python train.py --dataset="scattered letters and digits in many colours" --train_examples=195000 --norm_position="pre" --mlp_ratio=4 --bias="all" --inner_norm=false --register_tokens=8 --loss="cross_entropy" --batch_size=64 --lr_schedule="linear"
Rows from block 5 of a small image classifier, named by matrix and row number. Rows with one number belong to one neuron. Each number is 128 + 24 x the weight over its row's rms, rounded and kept within 0 to 255. All counts start at 0. Numbers have three digits each. After the name is the row's rms in percent of the matrix's.
After each neuron's rows are labels from the 100 images, of 14976, where the neuron reaches its highest value: "patch colour" is the nearest of a few named colours to the mean colour under the peak. Only what is clearly more common there than usual is listed. The data: scattered letters and digits in many colours.
# fc1: MLP up (model.blocks.5.mlp.fc1.weight, 1280x320), inputs 80-159
# fc2: MLP down (model.blocks.5.mlp.fc2.weight, 320x1280, transposed), outputs 80-159

fc1.609 109:121136170141155087100111111112093098140157128146148127133113157096181173140101104080160107103108118097116177113129100197082130147141114128130102155156139168115118106112182148154122168161147116122097171091122144103090133108113130122096073135
fc2.609 124:126154130127135132140128117087123114165125148099138140142150114120091121098095141126122121168121149149115137102113140137140139122123157104113154119162106106120151151136150092133115099147147108107120136136082127124141129154133101131102159100
patch colour: pink

fc1.604 099:159107135151081124143182084102147117130118129147119152080125111103156179118119146115145114124169091111143092165124127129137104095088117130125108111125145075138118185112144150161106137150128151146108135114102125155107130120105138188111126150
fc2.604 092:112125089154149083139093122168091147123105121130163087170111137101100126125153085108147129159117121176114143101122143122147163104120101159140162157174155114127169140105090135143103139156174163146186106140139099141105122070120111146148170108
patch colour: grey

fc1.546 107:151145129127079105107182118142096139101154061134115112095154120157131106154097158140106159130124093147113092147089139174098136146062138134111130161092135127135112142142116126144110094126110105137145143113162129087133115093103126133155101117
fc2.546 086:121111094139104138151105119117118142114136144135135140124139072155136111098132144139172112128130148125181136090132116160158092120138111166150129171128120131130106120165113182128099145118102102080115078124062091112145171159106131160110061160
patch colour: pink

fc1.679 105:096125134163173180161159076149163129082114126151122126074162126104176142132139134104177140129126161160078114106133165123122140127139086137100146126121106128138125102130133154096098084173069132130143147099146098126119151146201152135143146149
fc2.679 081:137100141133104126111092142123174120120133170133115136137105151157103128095165165113109148145099137069121120116137140142128104100114131106103104161088151154113133124139132090157134160146096158164077124170125134149126125113125130092098143134
patch colour: pink

fc1.12 103:071098106114164132131137120125132116106111116102130111117136131130106081092138154143110123110125096159118089193103146156111144105132149128116159126160095094095124125135142131090136166130128085135129150129131137101141148112165117122103089142
fc2.12 096:128177098134147116121136103162080105106125147143149119124150119119142163117187109143126142087135133110136114192154133086124122101199124111154130134150095149107138106113149064126146111144122140157144123103123127169113171143132122145131153179
patch colour: grey; brown

fc1.9 099:138123153113129141112089146123165148188124138103111196116132133097143160127163125156139117113139106168125153138113081134128124098124125118139129096146111114093131159117119139114132119095133106133119105127134131155151103137089084114098121145
fc2.9 121:110124115162159105144106146112129147142098113128159112148114147193114164150109204071124066103147140118142146125124133157106130099098119153060118145106141096145158131136167137183138107170121129129108121126118102067090156132131151098159153103
patch colour: pink

fc1.416 108:113152123112126172144141094172124134172123107183139144184120124133077148105127118160149126122127101089127072122135149104090114137124120131137105088121134126134130145126146106109170091082148157166113064065108130194119133146136097118166139114
fc2.416 111:109107113107123108136128115201110134106126146129128112107130162116116111143153128147134121132110113163110155109143074140179120139141157110150158176168154151140115141129085071136102089155083145111164173144138148149137177108105168105132128105
patch colour: black

fc1.78 104:111113084158153128107108124099096114104158086124107126113106122120140117129126169149111083102104136126123097104152120126141163134104114169119099150119123133169148167153121147126099123111125116094120128116147157150143151114151161154101128176
fc2.78 117:104138159120069104129133133137124122158132175094150108138158151144128139164108110090164160156156124101172151126104173126150091133098137131123102140164148134145133071150116100066179119139114133161136124111144145115178122156138116129161127099
patch colour: brown

fc1.459 098:101111133116158086132164106145100154103151141151156155136118112154112086167145135153125130098121135154158134116152113117161161123101120149117151131122134084140137135127135127106159109097127103127114146127151156149120122161099120132115095172
fc2.459 104:060128100119132127120108160099136122103124105136153135063123121055128121120082134094139140117095129117118144097134099145155110149137109114126135131128118166108104163138151133147112087129132134105152133130133132134150121171146147154130098152
patch colour: white; pink

fc1.219 098:174149108154129087097076120123096135174137148125109130143149091124107172115154128113126137142138113109107175167088118097166122145125129124140100139113109102137144120103118147083120106102177083126152155110125117100115143141140141152119141118
fc2.219 106:086079140086138143170132118107127097108122136105125114139093161114135137099101131143103126111147139147099114082143142159178144105140114156116126122120134129109085120127131107160131143093083139121100118186160139173105142169173109145147109101
patch colour: brown

fc1.124 095:171150140122132169103151102111102146105125125079101097125155136139138120112115094159113134070134142113136121145146135106169102121119109160152112109165165110154128126103085115109154082155107150141104110155101170120142159112171175132132109157
fc2.124 077:117110111069182139132099130129129145147110118121129149143120122103125145126122185112098129144147145158118143122113140117147147089140153135164162126111103106121153098131129106132140157153093185137145167173118141142164152112130113121059157122
patch colour: grey

fc1.642 108:116148155136101137151118109137118136100120130143103132150152088106151147160148157154099141140090162161120106150106102117111090089128149121122082098131151145140128145145154139113130173154134127182132090167122146157148128066123140104103160163
fc2.642 120:120098090182135100131132173139079147122158165139131103146096163114131100101104151104087136105142103110104143122129104088157136113104188095125126120120157145135112134102136142164117127167125141089116123147091109129126133129080143103140122144
patch colour: pink; grey

fc1.28 091:129119085116148080144130117093152108096096134123137143117100144176116128105143162091111142124137133156157155113105096128123129143153158095139083160119146114143154153167123115117083105135167135141135132133145161150136133129063080123156152098
fc2.28 101:104134120126119146127119086127116102160114173159121107130162125117150108109103135115160097158162127113118137133064114096164132146120128157119121124110121125105113129133129142156199139134145106118154092110124132114126110115121194149154130164
patch colour: grey

fc1.464 109:123123184094125101118134116137111147101174117135133139123153093115073111151160119136175099168138177149148112093125134111179098133145104169115125106143119114104104116176122143140151118128152131153144087137152095127132124125114178125065103138
fc2.464 114:127157103106165136121155128096160097127101148112142161112112124163148133152133168102151137152090161116136138106110139115120136120133146135067086106163172133137201134121148149147091101129159095130126154124103113136081141113098128163128188175
patch colour: pink

fc1.218 102:133174145155092112109103108112115143128126154124141113137137120161115137115141167128077052120144111111113126138130129094138070100113111110107155132138137174188130154132105098124108114141130121160133115080107127152159125113108148116153120144
fc2.218 092:154122108147165148102145144155143133110171126189144109148144130131091133124137124116107124110132149109135147098123113162110163143110126145135161145138120121138107089132130125083155117145065140151153118146128111120140091145116116146102131163
patch colour: pink

fc1.198 103:186133161093153117126116117136116137104104141148135112104145152092150150162155131119105126101122134125106118129144121186063109142092136130111102089133120073145122110167134158138082117109128076085115184118179161144129120140151094122121106146
fc2.198 088:132121105181104121128104154135158162123126132107087152137134065166123145091128106066158110107131148102141125095110104141144108134167129124113160136152138119126107113121152106124133140138161056100096144107050125097121093115155114122121085097
patch colour: pink

fc1.315 104:110123112150085111117134128142145141116103085137116118121117115082157126155118097122144181128138120164133137124141138106164117139132086140125141140083127089160105126129119100120134148151104120093095172106132136145107132081071146073094135153
fc2.315 103:109115125142110125139108120144120138121128122079130124150155148152105115116097106133137122118146116151134128172129106148149103148070120128136108104199081151104126126126143109136084117096152145116167105138126136180111070156138142140123150114
patch colour: white

fc1.628 103:156164132149173138145149123126140137098193158092143084123114137085145120107132133094192176149118162135111092143102109117130163140125122136103153165141118101121115097120113100137095155151111136101174088146139178121142163089128102104133122162
fc2.628 107:116132110142108100115146112089196129126131150114131124108128141124101119156132052144139127105114143126129136131096145119120104150139106121146152064130117149112142132147129133135158134117128179146139125129118111128129117124113129181106125122
patch colour: grey

fc1.499 098:136142130139125129138125148209166138109147120162125151091122183121121166100120151169127104129128098123106141108148108111140125127127130138101099078105105129188098145102129123097122123129160151117126129119135127136095131147157136124128118129
fc2.499 070:157118130130128134103166101094137136113130141154167136172109131111133130135148141124144105105127144120178125114130113137158154129148108098139160094098121136111123106122132124149144128140113115089135105074077140137124071169125112138119164109
patch colour: white

fc1.105 104:105150171137136123118126082099142133116149160105123113114149170142132113144150161129153109139132146186132142144126121129117127166123129099101117130181099112091144124116064152102139086132139137156097135114088126181162132136103204149137154089
fc2.105 078:099145100128133109123128123141155103132140102186100164146146108128124129133092184101139158118145081136116122127125097140135130118114145150099109132088108121097137114098157169121077111154139158207090159152138142124084125182102090148124122142
patch colour: grey

fc1.136 095:128142113109126146113140120133100121130111112132131147099117112077185132173115136145119120137135129129110116134114120115116115120131098138138115136123099126093129081144088115151106114152085148059104178128099132150149139099115146123080088110
fc2.136 055:093141100137119126161143128125124150115139141185119113144113115149121128105182122150138149119160133118142152146169096142151132085125117132135081121147118136120178136150080111173133132094166132124132121136086080094116134134135163149139101133
patch colour: brown; grey

fc1.723 098:171153063064110159119138168150103160145144122156142134107108134125138099159123112125113186126099124125120139100141180091112134142119077138152119147134133163119171082141168097128111146144145113184112125118125141134131150121125187088182105104
fc2.723 096:169132096134184148148152117146082107122128130149150068130107152154126173096139152131128107170134135139124132168129148130121104137100107093175099126092088143167076100153117223118115133147126127101133162146148078141154155153117119116102128139
patch colour: brown

fc1.364 106:130112153149105132184145139135147155130092146154089120159169131136131100145149102099103125128117102132127161159131094119158132073128126129109178136124173122132148094137137144118144156102153114107165108128073109103135149148144147158125159132
fc2.364 121:169109153134069158070089128085093158160157085118142146128118080130139116094125127153136086135147149187137151155182112122127115180099165126106118111101094109107112111145109118141109152130137132156158101144177132113152113125150166132141120129
patch colour: pink

fc1.354 099:081128138104115087107134111147108115152150104160113164120151178146123104148159139158137145106112138150133160095111085109131139146134118136093074128131117161093084138101141125112139176151154111122147174126161090167110076161114127149128113116
fc2.354 096:108138122144060059132094136171148140090128134119160103149095169098114154125105139153132134142167126115134128140172127142107090125106114055094128143076137107126154096143115115114120120113116175198144159146104157112173171135085108113085121097
patch colour: pink; grey

fc1.57 096:135155151094132115106128114112130110137117158106097148128135119103140117103106131132101091167108110079164098150081137128123159131133108071107092132126162134147165100112149163105127113155096148124185142138169138125128118084137168130096103118
fc2.57 105:137087151173158145122140146118127124086100121095094144090129138093075163174125148124109133127117123133094119121107160132161129109152137128085129106109093134142101119135120114147121109144078172135139116119110137142106154142143159104193132146
patch colour: pink

fc1.666 099:167104056136205126106155109142155086102133111096109114126124114168152116152148070096193139165140145122081131118132150142121139135146108138132146174167116088124113146123144121144108131116158151139130116121124127120123125160151141100147139071
fc2.666 104:117113144130099181095172133144094134147116104095133169142167120130145135157117151121133137128133147111147164106106112111105080171092126062090117127139174160127126095126118170123117110155118163124142102107130128143145136087114108109121102140
patch colour: grey

fc1.588 099:166075142125132111107131145122158162114115112152143126098102096129148076118136096150088123153098114102109132126140107131076106111105150124091107098108115097163158112172178138135124101130124136122149158097126130144092076144130110132118138140
fc2.588 078:135169143131136127111115144090137118157111167112106117074147137151127130114076074140189120073148134135122155131102137123136123174105113120138135111108129119097138140091146186121132143109105137119126094101110161068122138130137113111108133165
patch colour: pink

fc1.186 103:097152112107152119136095142131163176105131080111139151151133107096149150102114139130156122122124069144142127129096122164112128115105133166120094090081138132135128133170124110114111101098149135142151104131132110137139141142136133136112079117
fc2.186 097:124088156152089131112127121161102103153121163115136139122161159152121129139164107133135148134132144110121097111118118141165174183137092134136149130105137132121105148084130105132110162138116123116114154118080141142158109110109146163155133100
patch colour: pink

fc1.576 101:110126104145162109097163143081153116101100169129141124141147098046169146087126122125131136112141118112147172147119167154150149171137119101111176083119142135100119118126096140121125152128171100135144153106066144133091139128101085112161158126
fc2.576 106:147156111127124123153158146131128141136101100073088156125110104145106113171119182106107077159131126107124143099144122131088147145131113124127115120128111079096162151090121142124080146124055139150101141149161131114107142152133166163156130112
patch colour: white

fc1.351 094:147137124153102072121112128122126125106157133142112128185115122087144115161093119118124171147133118134096133143104108129146111099124125101093126148064123161178132106090126166103082152111114128115153150108179139120117139104120161106121087154
fc2.351 110:128141105135115109143137094088145109118136147165126129114104169108165115155115097112151092165095121153135122166137151128158173102094157165140140130138093119135157109107131126102176116121111141087131139138129093135172133121113132124094148090
patch colour: grey

fc1.27 093:181108084116122122128139104194106136121152132149143093158088120133127112157163102123106120181150130113152158141092155167147127132111137123124154150141111117150113144118106124143043127137165141162117153149080153149134147107169146097087127137
fc2.27 046:174089143141106140095156133126141105138148108167137135154132159160166110101164134098143128112150140113092118191176082132120175128128103116108083106135144097084102111154162135115124144123103158119137145127153109129120106128121143116114199107
patch colour: grey

fc1.192 095:117149106131117089117134165105119085144118121112101138117140130141141165107136166093136140107153091116070137095156086130116123098129090162136112138126177105115134143164128130084118156139114098113135148110119165147166107106073133165111121142
fc2.192 082:106107113135095110111134099145109082091134106137112142148170142144151085137092095090120122078115101119112132068131135105135116112097152149136145102166148136119143152072155165104151092101157093121149147137093071129111090132144125150111146124
patch colour: brown

fc1.133 109:150132162122152090159158098151165131154182109151160127114177091142147173122164132124103144084153149119131204158092092142118114126105136083126115124189171131134086114129091139134113130129129096144114141143103155120139161145136126137112113150
fc2.133 121:092129125104075115144110102111118126159130114087114139160174152101105127087123100121094134139149104170183110118141146146140094126148149094108129120123118180097151133106144103142109120136098153153106139133114102130129171163146135116161145122
patch colour: pink

fc1.19 102:109144093126122121153093135122134119124124120143130105067162139127168079163115138118141135179130175114108122095119137138173200134097125093159120107103115125148121103144152085131175122076174126129135136122131106114180110132118120096160116088
fc2.19 091:101113131108128142158143056167126138132078144099131151149084145172116139154131091091162123086173106096140105127133153140072133097128135146117127146173133105107154135131119131145141128124112060106128127143136134126141121132131104171090127144
patch colour: brown

fc1.699 098:147103142136131137104133153098169139137140076121133118152148140127144163090131147142107103148135147129157122092060114169123104126106143115138117172111112124169131148166081147097119154162165141148157122080109130142170111113113128137147072094
fc2.699 098:059137124129094157133118115150141123166111123106113096176134168146105115147127148130134171126129123100146162151139142138129117117099128123086121134157116134093098130124126125118127131102123113179101112115131146140126092128095095114123188127
patch colour: brown; grey

fc1.719 101:161122097106157106110142124147110130100175111122111113144110114162135159114123119107142102129125131120077123164140119141127098133142111145104165154090099123183137102129152086136181120121131111124150112124110131095116151130106148182117119147
fc2.719 108:077155142116115083172178168156123143151149127109103155153166117124091149127119147096151155115111155144122125129104093124131149115118115165128142156176092099114123128138135087173092123116123163131145165126129131148123108088112081124147126116
patch colour: pink

fc1.337 090:126126089104126124103141128126195148127167111113118125148147114131116134093159119095125130104114093151150085125129176099096130117128092105152102149158094099161125122130159132110118112120138090109106099099121131128108145148133088170164166092
fc2.337 101:104110127110088090130121130115123133117127118146119137137120164165199138145096165118114124155139149124121137078132141101116130085133148147137100094098099157144139135136114124168146136139141152123107132142100172139130128152111093120148126109
patch colour: black; brown

fc1.65 104:151134136094154121102166116169122138100112102150127152088156112096121146075171168088151161142124129108093136145137103140118125125118110190108146132111171159142158139193145132114152171152108112134085133147125106142101141126162100143146095139
fc2.65 067:129119145113098160152175136147145103161080128133163127145172142112137170124126123100152118130091126175112155107110100134099143119155135107163178127133131116108130090127113087180092128121112108083166153140151137122115124160161097094159193130
patch colour: pink

fc1.52 101:124144152135142146135150090149131110127178110113125122161109093125145122110104111137120137153123122092115128100096156130139150135141132134122123095116108123132107116129130157079156131169110130150150157185122046112143111126129182127174139137
fc2.52 110:134122138113139114122091141112119131145092131097164124162148123111135117143145144151119138120140141096153119093174148116176097123148120128100083130119158130116153132129148113166135139088117163142133152172156122134130095152100073102079118156
patch colour: pink; grey

fc1.377 104:120173153092160123103086080184155170115119108118130170094124164135132102123135091128144110142120135116106101128115117115171106119169157112130109116088174111095143150132094098120187096109128114119120079128149109140165091122116124100134139153
fc2.377 106:093130079156099107136137113121113120131106127136124161111108133122140136158154111130109149149110125165147121098133131113086200154149129106124168157123085092109132130083172108131085093156127104138126150097133158144124102178134129117155109103
patch colour: pink

fc1.433 099:171109124097108103135145114131134122115099102118165127151134080130119133126125160154140153114168166154118101103137101125115145135164099149145135126109099142133111088158101126155134158128184123108160093140153148139170150175117120098148081140
fc2.433 116:157105093129161144152073119131183110147151090110105131117134099158129109135134102114094106130115142128152094128105158156103126124112133091104126121116105161120171158188129142133109146125122117156126125111135113073129145145130121082111145123
patch colour: pink

fc1.539 100:139129167149156151136182124104134122102122132124154142115115100098131107153144135159096131080129115123144131132142150131123158127159169134130139161155097108109121128140171117121183144108146107140145169100132119147171156088118090119118154197
fc2.539 109:173126131120119120106104118146118109147104127107113111117153110094132147122094079123118092090151137115118119129134144105132132134118105130155144145150119113137150094120121145122084143098133110144123105148128144151117138146194148145126138153
patch colour: grey

fc1.630 099:130091089138140136077121152127130142141136138192117152131095128115159108073158159130121137134166138120113098121116135123125124114126118121133145086103137136192093132148118133134160126139160131153113125118160103087114136130074122151126169143
fc2.630 083:173159115085164115127143144136139139141132133092129100101133151162091150150053116102126116123105128115104151105146144089123106193123114100099115149132103140135164124118121124140139114130124164148084161115081099165124136116120147100089126154
patch colour: white

fc1.547 107:154122147149147109160101117105137097114128091121094104151128123108126139106125119087117104100105141132094143094136141135181122140115124142134126112109097149111171141143112111122136095151158130122065144088122108141135140125141139169135142123
fc2.547 115:145107116103071121164113166143146123125154112108124116133198102115197148142173144101149142152147147130090110114128129137133075163094137123141138111096138110150103117109103129142151097120156114125149154119106134118114106130091120102124143100
patch colour: pink

fc1.276 101:119155150147088131136144143125138126101152118180158131127121189148117156117145140122107138132125132097137130153140106102085133092158161120099089147140153125114132146162135123169118142131098115067091115136145145191092157127136097105128128086
fc2.276 098:145146114132124143091123116089108157108152129112118150138129092130142109124113081055116124130125092132131131129115150126130170123093086091124137103147153170144144124120123112126130146105193101104126174141146126095130143142147143170129120120
patch colour: brown

fc1.549 092:160127124140147111112086138166146110118105137135122153112125141117140134139134135141108145105156131102118181166146160074139195157106146124150152097141130099146113115094130101123135128120118107096133065114135140161137161147112099164113134111
fc2.549 070:150108152158133124153127099108119123171133134118136158115097089138148137090137093129139121136108115123126132115138157109115117138139098111130100135103118114132132138143114155157113133160156154142106142123111119108119105132082152103177123120
patch colour: pink

fc1.277 097:145117146180176113101120182122108124089146140132114165123097089093168105185126148097111107120174137116105114181139105144118123098146163109089121140159126132109106164090114097131146090085124097136108119126086064131135134121136102168137108146
fc2.277 097:166128140139095122154150119109122148145094148133138142105139135090135181106114104097173163128150160098148156119143152141090149146100089128144130103090153119098186088153127154116139105134102126148119149116098152094125152171170150116145196146
patch colour: grey

fc1.366 097:142106168092155149120118132136088135136152145132177152147152084123152112075158095145124119110168132139101107091096133133109110127133163106145138123110110144139121155115144122134152114091117112111107160129161166067090081140090115167182155134
fc2.366 100:168122127168123148080123120134144148171159110152130139117153138124119118125146176108093125205173139134147132148128137136108159144139130074100086155158150141156121155147140144103133134119153129138133134127122167116156104114148079068113136117
patch colour: grey

fc1.106 092:153121091136107154113166158142113110130116168128124114110131159127139128140075108136056069119103140111173129090067126108087131167117148141161138129123153129130151139136093137134165132122141136111149116106141169130151144145168116165142087084
fc2.106 088:121144133139137126133117094153160122147150118193134119097074108089133083068147149096160146135171149124106133139119115154174164135121132107120152131125099145122127124101127176083153145151139176150122094104092151169085104116116145140081134122
patch colour: pink; grey

fc1.149 098:132087143123158156137113106122083126116176137108145128116138104143129133105161155145104111156109112117084159124083177136117077089130147093118087115118143143166086123098099145126097108129137147138119137082151115174123108129145189152125097156
fc2.149 081:102167157168125111121137148143124091142130084118107126122068137108104127163118116192122098110170089126185090170134156155154064159124142105103102116093130133126151148161100116138152128160118170155168113159125169128136153118141087130131149132
patch colour: pink

fc1.190 101:102137166111125147134149066166143159134136097143159180090159094136119134114154125138127075147144142149162143142094137101161124159099132152095148136117152136103084116098150143111119137170134112086176104116126132098107143125127127118112114140
fc2.190 068:128121101099151141157089116076151146120113162130104108078119138117130126128130134163141134158135102125080113143165147126129148137125120101164127135113117097135121132147116144125145113137104168140102091135134173140151103073122101124090139132
patch colour: brown

fc1.731 102:106130110131194100132129118163127104100132172113108144095111145148136111105160134109135163135110188131129147144128154177164116157117147114136091184097136091140131087130134122128135134163159092173092129144090145114135099157126161127162116148
fc2.731 095:105150096129082105156115161114136131079093175138140117094135163131111151136117147128109161126104122118135146134144125118126129125108151146109132113125125114157125147085153145155109156128133151117091135110136077155144111157091117127107119118
patch colour: pink; grey

fc1.619 094:136157103085165116142177112133152130089167161112157139152118163144118173130126107133141132144115134134157157127143109178152099159112122127097104123116095163140150108078114138118133177137144113132172096092129124141102138120083155092143102120
fc2.619 051:084129117150143134135089095142124102159080137074133117162108120154109142162125119137119135125146122123136122151108132147131131152128150107121135140161080144095086125123177156153134124113148157083126117119150141095133093087133126116137152135
patch colour: white

fc1.90 117:109165145075128129170125170155106174140105163141116120137144130130124129161142116094094149086135147188139127119136140092121138108120115135131127118087133139112091151071174118176099134112111133107134122121132113084187110110081094148101130115
fc2.90 117:142117151145132147130127072133096126108128114130170102120113143162128068127127151155132109113106109117159160148159097128175174163179140081114099116111137118130137143131182105090177143167170093176180126136133148155148154140109117151128127132
patch colour: grey

fc1.586 096:144138132122145118159115155181128122120071154130131145136127151117148087130129154109143193123124139127134188105113122081119123171150096138143155120159186104150140153092115110105123124117140098087143155142130154158131139135144156084118110095
fc2.586 106:173110126116145110145132077141151109147120163134154079105104116155103132132105137132170150176104128131106103154122129104132172111137141132127134148144138124103161114178157111143133128073155143179094114127132088151102121133083124105122135118
patch colour: pink